config.toml
model = "image classifier"
crop_scale_min = 0.8
horizontal_flip = true
cutout = 0.4
norm_position = "pre"
orthogonalizer = "polar_express"
steps = 12400
warmup_steps = 1240
adamw_weight_decay_other_params = 0
Rows from block 4 of a small image classifier, named by matrix and row number. Rows with one number belong to one neuron. Each number is 200 + 40 x the weight over its row's rms, rounded and kept within 0 to 999. All counts start at 0.
After each neuron's rows are labels from the 100 images, of 14976, where the neuron reaches its highest value: "top examples" is what is common among them. Only what is clearly more common there than usual is listed. The data: drawn human figures in many poses. In brackets: how many of the 100.
# fc1: MLP up (model.blocks.4.mlp.fc1.weight, 1536x384), inputs 0-76
# fc2: MLP down (model.blocks.4.mlp.fc2.weight, 384x1536, transposed), outputs 0-76

fc1.276,244,168,138,240,240,249,191,144,210,212,213,231,194,151,206,217,210,148,223,156,179,282,184,142,205,131,253,249,132,184,219,204,190,148,152,168,252,200,217,155,188,228,161,163,192,138,248,324,138,203,205,220,220,160,235,213,200,217,255,158,209,169,198,227,151,239,206,230,131,193,234,245,223,163,216,271,176
fc2.276,198,179,247,180,215,174,231,228,161,206,197,185,211,149,204,189,137,222,185,278,199,104,202,243,157,218,206,121,255,158,158,191,191,214,216,192,96,250,190,164,212,198,286,238,178,235,173,194,181,226,178,233,214,230,220,201,149,196,179,252,170,294,192,169,228,213,142,130,208,218,167,164,200,220,210,119,237
top examples: grey top (47); orange trousers (35)

fc1.192,209,214,208,202,204,187,111,225,228,178,197,178,193,222,153,220,159,199,219,156,134,287,234,175,239,221,197,206,229,213,153,168,183,301,237,171,211,254,181,227,265,162,157,178,308,229,222,180,218,147,120,155,241,175,211,183,213,218,189,219,188,253,179,301,166,187,179,222,222,232,176,171,175,246,228,213,133
fc2.192,168,80,195,235,198,229,232,167,192,140,241,238,185,258,275,171,195,198,221,197,258,153,204,219,205,249,251,179,215,168,211,154,242,107,212,291,235,191,166,169,136,232,189,197,176,242,161,300,244,167,264,202,171,227,174,187,164,175,232,180,183,191,227,164,219,289,248,173,228,195,139,172,184,202,232,190,252
top examples: brown trousers (55)

fc1.712,175,249,163,133,244,161,228,189,209,278,223,277,203,273,254,312,169,178,219,124,174,197,210,186,236,225,214,214,217,189,174,211,212,171,232,246,270,138,221,278,200,204,211,202,243,199,249,171,240,245,238,157,191,200,232,274,272,197,249,251,219,177,214,240,211,194,223,186,181,275,148,241,158,137,237,186,185
fc2.712,223,188,194,235,186,196,115,233,166,202,138,148,233,199,273,162,213,184,192,211,219,195,181,265,216,209,167,203,210,224,220,227,205,204,154,188,111,185,210,168,145,173,232,203,156,216,184,245,171,156,203,214,170,243,151,174,164,145,211,193,230,253,200,195,268,191,218,228,308,143,213,172,191,203,235,179,179
top examples: white trousers (58)

fc1.393,183,200,240,198,197,246,275,232,124,249,214,215,236,182,224,179,202,114,261,178,161,193,222,244,211,183,264,221,262,231,182,165,222,267,237,202,265,162,141,186,202,182,167,178,182,171,126,198,137,222,176,163,250,222,196,141,221,146,168,148,183,230,217,183,225,219,223,204,130,142,239,202,247,197,219,215,173
fc2.393,184,152,197,146,208,127,203,184,215,114,244,153,205,147,183,217,211,281,176,167,125,206,213,204,186,227,182,150,188,182,200,264,172,167,225,170,107,232,183,179,180,226,251,206,249,245,181,270,231,172,164,205,143,206,200,155,233,299,232,162,212,181,207,193,154,180,168,178,238,204,256,244,161,202,178,183,245
top examples: grey trousers (36); grey top (25)

fc1.81,213,185,166,167,150,143,209,258,115,232,206,184,147,255,233,240,266,240,197,261,264,193,209,171,235,155,220,227,145,179,189,209,176,173,213,170,126,205,238,147,170,244,204,229,143,246,207,233,242,239,224,341,262,173,251,218,228,204,182,234,189,183,156,245,200,227,180,227,179,249,181,232,212,177,231,210,222
fc2.81,164,170,191,228,144,191,162,223,228,185,260,227,221,200,187,148,208,198,212,183,183,218,214,225,210,250,230,178,217,208,152,199,153,179,169,192,178,201,199,238,240,142,202,230,158,167,141,161,223,204,226,93,202,197,185,242,309,218,142,196,281,201,180,160,237,255,120,242,235,180,218,229,248,260,192,215,191
top examples: brown trousers (48); blue trousers (38)

fc1.559,198,229,196,148,295,217,187,226,164,293,266,192,175,212,180,113,249,173,147,156,203,209,223,125,165,208,185,210,250,173,217,158,222,240,126,194,173,307,229,209,129,134,211,250,236,222,189,233,223,179,227,227,235,264,165,145,230,181,251,174,244,210,197,189,209,217,172,177,245,199,277,194,234,161,173,206,165
fc2.559,180,187,240,215,169,184,224,187,143,177,231,206,212,281,198,242,189,208,211,221,182,215,174,177,213,231,246,259,197,223,195,217,194,130,266,199,245,88,153,198,276,195,221,253,172,220,227,244,201,253,132,138,164,220,106,299,238,220,134,213,302,251,156,182,158,160,211,68,216,206,165,193,190,251,262,253,184
top examples: grey trousers (32)

fc1.659,211,179,242,181,208,216,140,232,189,191,176,213,267,145,251,163,205,251,244,123,236,166,233,191,227,231,167,198,185,213,122,97,250,256,209,156,219,184,207,214,242,240,168,148,223,170,219,216,172,150,187,212,216,225,166,208,191,214,210,137,214,181,213,234,150,197,201,184,207,181,173,263,219,208,224,199,210
fc2.659,204,176,136,189,180,180,208,225,238,229,218,147,176,224,105,209,154,201,209,219,187,167,225,206,184,214,189,188,258,138,257,255,178,221,153,186,176,242,126,176,195,120,216,182,164,198,158,206,246,206,212,140,175,168,152,233,199,149,227,229,194,191,143,165,232,191,198,229,200,189,243,129,94,183,159,217,170
top examples: green trousers (87)

fc1.454,143,178,136,239,192,227,197,153,250,286,200,211,157,265,182,234,172,143,234,149,213,194,194,194,175,236,195,209,214,150,198,100,189,236,186,217,228,216,243,126,215,223,249,151,262,182,162,266,194,243,186,251,172,123,290,212,199,195,212,279,251,101,187,162,154,191,146,213,211,152,159,216,236,187,245,208,146
fc2.454,188,274,212,190,114,179,185,226,133,182,160,184,264,165,221,200,255,169,157,274,180,154,211,136,217,247,240,207,188,176,125,224,215,230,203,209,214,198,176,239,259,145,218,243,207,234,151,123,221,186,196,217,191,219,206,135,201,220,166,156,166,228,205,103,191,266,170,93,133,202,238,158,200,234,153,107,239
top examples: white trousers (52)

fc1.447,325,221,189,264,144,183,154,173,217,215,161,244,176,236,203,123,198,171,162,229,153,160,214,164,137,203,242,202,123,170,184,151,255,275,146,165,222,185,201,166,171,178,242,240,205,200,282,266,180,163,125,164,223,215,216,191,234,181,155,147,168,214,220,225,189,144,233,187,157,155,144,184,143,286,136,166,219
fc2.447,135,177,232,140,200,250,172,140,249,153,243,161,227,194,237,197,132,217,213,208,212,202,248,253,200,221,103,233,202,200,209,255,218,220,266,160,230,202,282,279,192,179,238,201,263,200,128,114,265,215,284,257,210,243,163,212,213,158,203,261,143,208,197,250,270,201,173,273,217,247,238,186,183,187,214,214,192
top examples: white trousers (99)

fc1.348,198,157,157,191,165,238,153,177,267,271,221,204,158,157,165,228,145,186,167,227,211,212,178,168,176,234,238,180,187,245,182,229,248,128,186,149,163,263,204,178,186,197,210,248,160,240,193,277,242,172,218,213,200,207,184,231,150,237,193,183,175,147,216,171,186,231,197,188,227,242,175,165,158,201,185,181,214
fc2.348,188,206,176,229,165,208,215,237,173,241,144,167,195,171,265,203,212,276,201,193,207,187,180,236,190,255,217,213,256,152,174,149,169,207,193,254,223,200,216,200,226,167,210,158,214,200,248,135,212,204,189,164,227,197,247,168,234,113,266,225,189,312,190,177,154,223,204,185,208,211,165,262,213,235,248,156,187
top examples: grey top (39); white top (39); grey trousers (26)

fc1.170,259,187,208,186,216,278,252,241,198,193,229,223,134,187,256,225,257,172,157,185,190,216,170,116,206,234,261,272,135,152,214,151,262,201,220,151,191,155,193,114,204,193,220,265,169,213,145,262,177,206,223,263,206,233,134,134,128,191,172,262,188,260,199,155,145,195,156,195,206,184,167,210,243,204,202,227,201
fc2.170,204,206,214,163,218,213,205,179,194,262,208,161,184,191,203,220,176,201,164,199,235,218,170,196,184,221,212,124,198,257,238,229,186,117,237,208,186,195,204,215,161,249,82,181,210,250,237,212,222,207,147,195,162,255,246,218,219,186,244,199,195,185,211,244,235,185,245,217,229,216,198,271,138,231,228,242,224
top examples: grey top (53); white top (46)

fc1.486,215,160,199,278,191,179,153,145,198,154,222,161,144,136,231,252,196,215,126,271,172,178,276,186,246,236,161,170,208,153,196,223,176,230,197,150,161,197,153,214,228,194,235,246,116,202,180,200,265,229,215,206,231,202,203,167,124,232,202,138,121,220,189,193,203,200,188,152,174,202,156,137,206,202,212,250,213
fc2.486,181,190,208,223,205,213,230,227,264,214,241,192,175,230,208,242,166,166,154,211,247,194,201,191,214,216,203,227,208,209,282,150,253,171,167,253,224,146,195,166,231,153,162,164,185,199,163,197,223,228,135,211,187,189,242,210,191,234,185,233,279,211,205,182,187,218,239,190,230,197,178,175,168,153,183,174,194
top examples: white trousers (78); white top (33); blue top (31)

fc1.677,145,216,101,205,205,258,181,188,236,232,243,180,137,320,216,231,199,256,182,209,205,169,215,167,232,210,213,187,240,236,226,187,220,186,241,222,261,151,230,139,132,128,200,132,251,237,216,211,222,229,194,226,228,161,147,188,202,239,202,166,240,172,197,275,234,151,197,182,193,181,233,107,150,209,226,224,233
fc2.677,202,212,226,186,134,201,246,208,162,175,204,151,208,184,184,166,188,219,269,170,197,173,196,183,185,217,162,113,184,179,247,236,201,226,227,182,195,239,190,312,222,215,106,206,126,178,216,148,191,201,193,206,202,189,182,235,228,190,88,252,187,207,174,240,246,189,200,119,288,222,135,285,223,235,144,253,245
top examples: yellow trousers (27); yellow top (26)

fc1.446,304,167,189,155,204,230,228,239,190,179,157,150,212,176,162,252,174,193,242,192,183,223,247,160,163,268,120,174,231,175,201,224,202,212,162,194,161,198,231,140,158,127,137,183,240,221,162,194,258,208,263,225,165,276,193,202,160,227,266,213,151,222,194,147,168,147,240,152,203,151,170,217,253,217,162,200,223
fc2.446,148,176,191,257,153,178,202,194,186,173,284,218,198,175,166,133,159,260,177,213,182,201,196,252,226,197,240,199,196,240,106,137,189,193,194,114,223,219,116,236,200,210,251,271,223,170,193,254,132,190,148,163,282,130,168,206,147,188,144,193,221,163,194,216,183,261,227,247,106,265,243,168,185,162,221,208,160
top examples: yellow trousers (37)

fc1.75,242,217,199,153,216,232,207,224,235,182,191,247,165,151,188,229,166,207,98,160,226,200,241,150,262,255,159,196,245,203,210,210,291,227,163,208,163,276,150,245,190,185,221,178,218,120,264,197,223,179,159,169,117,175,215,207,149,236,164,225,147,138,209,209,235,170,172,129,207,214,242,209,148,159,218,185,204
fc2.75,229,225,187,198,206,212,181,200,195,152,130,133,237,143,185,171,246,170,226,257,195,247,68,208,152,169,170,146,228,204,253,189,161,204,219,146,184,173,294,217,185,249,177,178,200,262,136,154,196,180,217,159,218,212,176,202,174,164,249,134,251,271,173,247,123,173,150,145,178,180,203,176,236,206,182,228,164
top examples: orange trousers (99)

fc1.352,195,220,216,198,222,279,245,203,284,221,228,225,191,159,216,169,252,214,176,204,193,199,234,212,125,131,234,207,202,226,211,190,207,153,156,212,228,185,197,185,211,139,227,228,230,239,176,181,181,254,279,166,179,217,130,202,126,287,249,268,179,130,207,169,174,253,210,249,190,211,209,225,109,166,128,232,242
fc2.352,169,211,112,180,193,160,223,177,171,152,174,122,172,193,187,230,138,140,235,184,205,245,170,180,287,215,166,145,165,218,166,234,191,232,211,231,201,215,172,215,155,176,222,207,116,156,158,167,216,219,115,178,218,220,229,221,211,183,204,144,156,278,191,223,238,186,261,241,127,194,204,202,203,164,235,202,159
top examples: yellow top (46); orange top (32)

fc1.367,233,240,171,177,200,181,166,203,204,186,307,176,161,212,187,240,128,159,219,218,191,236,206,172,207,178,107,189,114,314,197,184,127,197,176,164,188,214,188,267,156,283,159,65,265,162,193,159,171,196,192,226,181,241,219,198,129,251,218,131,220,186,115,246,239,245,206,262,198,245,236,259,250,195,202,143,218
fc2.367,234,137,244,162,171,232,225,132,190,159,204,231,172,240,258,244,227,229,190,216,293,217,162,218,237,180,200,225,240,147,190,180,189,273,169,189,148,206,251,135,199,219,208,216,199,192,130,226,182,224,277,168,179,217,150,171,214,266,205,199,198,203,222,190,155,152,211,191,212,182,158,142,223,214,282,232,225
top examples: brown trousers (87)

fc1.494,136,216,181,158,187,241,277,195,184,214,199,221,124,158,222,269,237,214,232,197,211,138,159,174,257,169,177,209,221,205,207,248,222,146,152,203,172,189,268,146,244,208,190,194,314,310,244,252,195,155,196,217,208,236,114,230,177,181,194,232,187,185,242,177,231,288,182,180,210,271,129,238,165,213,208,208,173
fc2.494,189,206,229,196,272,127,210,153,213,196,129,222,249,217,184,169,217,200,211,190,224,146,243,160,214,150,263,163,227,224,248,154,195,206,262,119,158,219,186,189,241,229,183,197,172,141,158,145,232,227,164,200,212,124,194,133,217,151,197,256,192,238,144,199,167,226,143,169,190,171,195,201,228,235,297,181,212
top examples: yellow top (26)

fc1.363,253,162,208,162,255,264,187,243,181,171,245,203,179,237,144,203,262,187,195,202,154,226,236,231,135,169,206,214,210,225,100,204,161,183,225,217,201,213,206,231,192,156,225,203,188,284,216,176,190,215,189,149,174,210,192,222,156,275,213,151,198,158,156,202,191,221,176,269,251,156,198,246,217,118,189,167,198
fc2.363,130,234,228,209,257,220,162,208,211,230,152,220,273,242,251,229,180,226,142,209,343,218,185,195,231,184,154,183,280,154,226,124,177,270,173,164,152,217,266,178,181,202,246,197,234,214,168,192,203,158,216,164,225,196,205,220,154,212,98,167,154,265,215,176,217,182,208,210,243,175,259,171,180,256,215,194,211
top examples: white trousers (100)

fc1.607,190,222,186,202,182,190,161,140,233,139,202,147,139,118,228,175,140,190,176,138,118,192,187,186,215,204,141,197,245,240,227,189,191,196,163,179,139,211,232,198,193,227,133,245,255,157,205,168,207,167,179,183,188,192,178,179,162,110,196,198,208,182,246,128,228,172,223,141,215,250,251,192,233,189,204,219,222
fc2.607,178,250,170,214,239,295,181,241,182,220,131,198,205,244,162,215,251,188,237,164,229,149,208,169,226,179,233,163,190,115,203,168,204,210,223,194,214,185,155,149,167,254,225,215,190,170,145,226,158,134,203,205,259,210,171,195,233,242,186,195,232,251,165,282,223,151,189,233,240,189,177,156,242,231,231,74,166
top examples: white trousers (38); purple top (27)

fc1.22,241,95,223,204,199,240,180,155,167,242,321,193,180,200,255,197,181,202,162,199,235,200,218,218,194,231,190,201,194,284,224,112,214,175,211,221,184,112,261,223,232,225,214,230,171,185,195,231,220,244,220,203,214,209,201,267,260,170,193,261,183,139,196,139,132,220,194,177,210,183,133,101,245,150,160,268,156
fc2.22,231,232,119,204,142,152,142,244,201,148,234,170,230,197,269,249,193,133,228,228,162,228,211,182,260,191,185,172,188,144,137,197,163,214,165,147,240,268,132,198,205,221,191,172,182,204,192,178,234,94,135,247,201,217,161,226,193,200,190,190,113,154,187,229,248,191,174,302,233,197,263,306,224,189,282,76,276
top examples: brown trousers (67); orange top (37)

fc1.637,206,249,199,173,220,99,171,139,211,285,134,197,228,170,233,237,226,265,208,262,174,142,246,201,158,136,281,141,183,158,121,187,221,220,178,219,173,194,249,257,232,246,174,150,214,125,103,238,223,203,223,227,225,279,170,115,109,247,173,228,167,219,154,253,190,214,203,283,215,228,200,141,233,211,245,219,166
fc2.637,231,188,136,274,141,267,189,226,224,219,181,267,190,207,171,168,180,197,196,269,137,241,158,196,135,178,232,235,200,121,234,275,217,139,238,213,235,272,116,119,128,169,268,251,163,168,172,247,200,142,263,178,185,226,228,164,247,224,196,173,226,140,159,68,233,186,164,131,209,234,193,280,205,125,158,240,224
top examples: brown trousers (100)

fc1.616,179,235,191,166,148,215,168,181,186,318,200,142,214,194,209,214,228,166,214,182,248,195,223,234,185,191,216,207,209,208,171,199,226,228,210,179,255,118,156,193,137,202,166,164,178,200,208,233,157,176,224,277,206,210,287,187,303,201,191,241,151,213,182,157,154,195,249,200,215,191,278,208,150,222,196,190,254
fc2.616,232,219,235,179,283,260,251,245,184,183,219,198,202,203,132,222,152,260,187,212,152,235,141,260,154,233,193,192,228,198,223,218,197,169,179,135,173,229,263,218,155,217,216,187,199,191,253,180,220,143,158,183,157,204,351,245,132,184,233,187,225,232,185,211,151,268,199,172,204,216,142,181,206,152,210,226,187
top examples: white top (86)

fc1.89,210,74,187,136,219,211,234,175,199,194,189,185,218,157,311,151,212,222,162,185,229,200,222,210,150,165,172,227,325,210,205,190,221,217,215,161,194,266,273,169,200,132,213,205,249,124,215,226,184,181,220,198,206,192,194,145,157,329,215,232,169,233,174,183,233,279,198,260,178,189,177,252,209,219,206,225,205
fc2.89,180,236,210,168,290,239,187,194,156,210,235,137,272,206,206,254,150,241,226,221,189,208,211,161,258,258,213,262,197,192,133,213,205,137,233,196,172,129,145,219,162,225,201,233,203,205,173,231,214,191,178,193,241,212,221,235,252,238,71,149,188,119,234,223,187,154,186,150,235,145,302,232,180,191,201,226,186
top examples: yellow trousers (31); orange trousers (29)

fc1.493,153,132,228,171,248,78,108,212,165,107,202,132,240,115,194,162,149,234,147,176,220,230,219,175,323,187,211,187,275,207,238,187,204,220,205,245,173,138,204,229,245,227,263,180,224,180,207,273,212,216,124,233,164,233,216,200,202,194,211,186,221,203,223,217,185,161,249,170,183,247,150,170,108,139,228,153,194
fc2.493,162,209,249,213,152,229,175,224,205,143,214,258,235,204,213,170,177,260,156,222,180,136,245,296,214,190,142,182,196,137,229,257,146,248,250,134,241,221,233,185,171,181,226,223,217,215,202,133,146,204,243,196,264,191,204,191,181,206,126,265,165,183,181,206,236,178,143,197,262,186,240,199,198,194,106,208,140
top examples: white trousers (100)

fc1.684,182,251,185,172,201,196,181,192,152,193,207,215,224,253,214,262,187,243,263,289,206,189,205,214,215,207,207,189,103,246,274,259,190,186,202,265,261,130,144,244,206,121,177,168,197,234,237,249,225,232,235,148,205,176,106,240,155,179,118,193,222,167,189,186,225,218,175,206,241,164,219,194,179,228,196,174,212
fc2.684,181,135,201,187,226,216,196,209,188,225,144,182,240,233,204,183,218,142,193,171,235,174,185,220,176,210,188,200,202,153,165,288,183,203,259,168,209,275,163,201,216,257,186,216,256,301,180,176,171,233,155,217,261,242,212,178,220,246,205,259,150,165,277,245,142,226,164,223,182,272,195,201,237,199,205,196,163
top examples: grey trousers (46); black trousers (32); handstand (27)

fc1.742,217,215,208,215,200,190,186,231,184,243,235,187,261,186,273,246,165,225,162,214,220,202,206,198,208,173,158,179,189,177,204,212,202,178,156,136,244,256,232,170,154,134,235,198,156,167,175,237,167,137,243,132,173,195,213,196,303,192,174,174,218,116,203,269,217,201,212,189,189,183,162,270,193,239,234,190,127
fc2.742,215,192,188,138,232,197,192,198,143,209,205,244,276,185,149,191,219,188,247,212,186,153,145,218,175,303,240,237,190,275,177,157,235,251,234,272,149,161,134,232,242,262,183,216,275,213,209,162,138,293,244,243,181,211,258,196,196,179,202,233,246,231,220,117,116,205,203,155,208,240,242,215,207,159,173,146,221
top examples: grey trousers (32); green top (25)

fc1.626,212,219,210,240,214,282,199,229,287,203,211,168,211,241,205,107,135,156,162,223,212,277,194,187,188,173,193,248,205,246,141,230,194,134,242,180,148,191,216,215,201,210,167,178,204,196,170,210,158,287,176,151,254,166,160,231,215,131,150,224,184,196,128,253,203,232,248,186,271,222,208,241,145,186,164,181,185
fc2.626,211,191,82,191,149,162,178,178,142,178,242,231,199,142,195,274,239,180,241,190,218,221,206,268,196,265,248,173,208,201,220,192,184,164,195,206,156,213,236,247,157,182,204,242,153,176,232,239,169,164,196,284,150,169,231,201,117,228,264,131,223,248,240,200,144,172,90,148,190,211,222,154,218,194,223,233,228
top examples: grey top (84)

fc1.613,267,248,228,184,231,258,180,240,185,188,201,253,192,144,291,179,155,199,185,177,245,238,185,213,241,237,209,208,259,255,233,180,191,198,245,220,199,173,184,188,231,206,186,224,244,289,235,233,199,213,177,246,229,170,221,173,163,232,211,140,237,213,184,287,187,180,203,217,197,265,210,183,172,156,147,153,156
fc2.613,172,168,160,250,113,219,176,251,195,156,202,218,235,264,203,168,230,143,187,281,227,147,225,247,164,122,133,199,175,246,234,259,162,226,118,177,105,159,194,207,153,135,230,179,230,93,232,175,284,176,214,161,210,185,209,269,207,226,259,202,167,169,208,121,189,168,217,258,182,176,189,216,186,235,251,115,233
top examples: yellow top (87); yellow trousers (32); white trousers (27)

fc1.523,219,228,271,203,277,136,124,250,187,239,185,188,187,246,260,220,168,181,255,177,154,249,229,267,102,302,149,177,193,229,224,135,208,234,205,256,162,211,146,129,184,245,162,191,217,251,238,207,168,236,231,246,176,235,272,171,196,250,193,223,216,227,254,189,148,236,183,172,199,186,241,234,184,245,169,227,230
fc2.523,134,123,121,218,183,236,216,179,154,123,233,154,217,216,135,159,245,116,191,175,203,206,142,185,249,187,168,173,245,173,215,250,248,209,203,207,201,277,295,275,213,163,166,189,132,149,225,180,216,178,138,227,161,226,129,257,158,205,200,223,197,185,159,193,222,234,168,225,226,263,222,174,190,222,240,150,119
top examples: orange trousers (99)

fc1.182,269,258,199,227,266,245,273,180,198,197,213,234,144,222,224,240,255,203,190,211,176,221,174,260,191,165,171,234,211,188,212,162,165,224,226,217,178,243,216,221,231,124,143,235,205,228,106,268,169,170,169,205,198,153,151,215,224,223,231,186,180,275,218,209,130,225,236,190,243,255,137,185,207,218,157,280,137
fc2.182,261,204,217,234,75,173,200,317,199,197,185,180,178,195,188,120,231,168,243,203,217,152,230,138,192,194,226,216,169,216,206,280,130,216,142,186,254,176,192,177,236,216,259,178,300,150,279,145,247,228,179,229,214,175,206,249,167,103,139,228,191,135,185,165,245,174,199,185,200,191,216,200,211,216,194,142,250
top examples: yellow top (89); orange trousers (25)

fc1.462,291,258,215,144,130,182,118,209,207,236,190,229,195,202,152,220,246,256,216,186,191,188,281,238,204,208,195,111,201,159,192,212,225,197,260,230,176,190,186,242,144,172,138,226,178,237,234,261,207,237,211,179,248,209,230,195,141,265,177,170,130,137,164,185,123,243,167,236,176,214,134,175,216,205,217,163,252
fc2.462,232,166,189,221,241,237,216,136,215,124,200,175,212,117,256,174,204,195,179,176,154,208,176,168,250,194,170,259,205,244,178,175,190,216,187,225,154,246,228,196,195,226,206,231,150,183,209,204,194,188,202,192,198,222,205,245,248,127,222,248,239,220,302,219,199,205,194,163,222,154,238,172,225,192,276,230,181
top examples: yellow trousers (50); orange trousers (50)

fc1.422,199,210,188,259,126,139,218,230,181,101,195,237,160,169,165,243,226,208,143,254,250,137,214,209,236,198,217,276,191,190,168,203,242,164,194,212,122,144,137,259,172,187,209,199,229,225,207,218,248,153,225,238,173,111,192,215,172,234,223,189,216,258,204,238,146,247,191,194,220,176,182,186,220,287,139,125,167
fc2.422,332,193,207,119,242,228,189,179,222,267,215,140,183,235,186,192,144,160,242,110,236,215,177,131,131,235,174,181,180,194,199,207,214,263,181,172,272,204,237,270,244,200,182,175,188,211,185,207,220,159,188,241,219,212,216,211,231,160,143,211,235,212,191,162,177,161,149,110,219,226,235,260,141,205,274,335,219
top examples: white top (27)

fc1.688,192,231,119,211,162,261,220,220,205,237,180,160,281,164,204,247,253,147,144,199,209,312,221,191,205,201,199,208,269,186,239,178,286,232,250,240,225,293,163,238,222,275,190,185,182,238,235,212,189,259,291,213,168,190,264,178,193,163,219,193,154,168,152,163,271,287,183,217,151,173,207,178,154,271,205,246,155
fc2.688,219,206,198,231,154,243,174,207,227,198,185,273,127,229,140,248,184,160,248,142,242,120,276,175,205,230,191,190,191,189,208,191,194,160,195,145,224,230,237,197,194,111,284,162,227,123,201,225,180,216,217,193,170,181,177,290,203,198,183,237,176,170,163,250,226,214,227,219,172,250,182,258,207,203,127,186,252
top examples: white top (71)

fc1.312,199,165,245,171,209,165,191,178,190,209,149,203,227,272,261,190,268,201,201,193,225,322,233,165,262,216,187,183,177,161,135,226,273,204,176,219,273,217,227,173,174,140,219,176,265,166,221,161,203,149,210,238,170,247,204,150,184,224,222,199,200,265,200,207,177,318,230,251,283,221,128,218,219,183,185,227,190
fc2.312,222,260,182,270,155,216,166,160,144,264,146,151,172,180,204,259,163,235,173,230,225,206,153,239,171,120,232,225,218,188,236,192,152,168,214,220,208,249,197,315,268,245,212,257,188,201,186,236,180,204,268,199,202,191,256,168,198,192,196,220,234,166,146,222,202,102,158,229,170,167,169,158,231,210,175,220,175
top examples: brown trousers (55); teal trousers (40); teal top (32)

fc1.625,251,166,154,226,248,205,275,130,207,200,226,117,175,177,256,236,209,182,150,251,169,252,226,155,199,183,182,192,199,248,209,223,214,170,226,185,208,138,182,253,123,93,168,171,304,219,143,238,187,157,203,190,197,231,127,234,180,229,108,92,206,164,201,207,174,239,236,146,200,164,170,158,189,184,268,275,160
fc2.625,186,276,265,166,172,189,184,269,145,235,161,237,238,269,210,183,147,269,232,241,157,146,183,151,220,157,280,253,119,149,151,174,164,219,246,326,101,199,205,194,227,242,226,136,144,258,190,223,221,203,194,197,176,171,166,102,170,194,240,264,273,189,233,175,216,153,183,208,232,190,157,220,178,232,179,196,274
top examples: yellow trousers (25)

fc1.179,195,192,130,191,238,146,228,225,160,194,198,234,248,215,179,214,273,194,150,198,276,148,189,198,280,241,146,140,158,152,265,220,202,193,107,287,189,171,161,151,142,229,184,188,185,158,276,246,220,202,181,227,238,163,229,221,242,205,190,198,143,257,181,206,147,173,202,197,267,180,189,236,246,183,209,232,172
fc2.179,228,159,265,242,150,218,171,210,227,287,225,174,175,174,129,115,194,180,178,192,149,217,176,176,151,197,171,202,233,269,188,196,280,212,214,161,204,179,216,156,152,203,211,184,207,232,306,137,148,164,259,221,215,218,194,146,123,209,187,226,223,128,195,222,218,272,209,192,134,251,175,251,186,219,213,205,249
top examples: green trousers (79); green top (31)

fc1.184,200,197,226,207,184,253,197,100,268,221,146,138,183,266,219,240,191,173,263,219,217,209,281,241,249,174,230,75,216,204,188,239,175,114,162,171,242,185,152,197,144,144,152,193,236,218,161,142,223,165,258,139,174,276,140,204,153,189,196,173,181,206,200,160,249,197,169,179,245,278,261,179,196,152,275,64,184
fc2.184,230,188,179,160,199,153,246,240,114,201,238,234,208,162,199,173,238,216,151,223,184,185,196,156,193,193,248,213,284,235,162,222,282,258,223,228,193,162,289,201,229,202,231,150,191,210,217,240,215,226,205,216,243,131,220,130,158,213,152,209,136,257,230,206,211,290,181,222,139,138,206,144,254,306,146,301,207
top examples: yellow trousers (43); red top (27)

fc1.308,275,154,225,186,257,242,221,221,208,266,203,199,238,209,208,220,203,168,140,182,217,245,212,203,215,155,163,237,232,244,168,222,215,294,228,251,228,109,205,193,202,236,217,187,231,194,199,129,228,178,211,201,228,189,141,227,164,196,180,246,152,222,224,130,235,169,196,232,216,263,264,191,198,159,229,215,199
fc2.308,206,275,228,194,177,192,171,229,214,170,185,214,215,238,196,174,144,177,272,225,210,215,257,195,131,238,173,171,146,191,139,158,148,153,205,165,161,176,162,194,150,205,256,194,202,183,166,187,168,234,191,173,190,224,214,218,129,252,231,186,229,231,215,234,158,219,180,243,182,260,181,193,176,291,155,99,150
top examples: yellow top (90)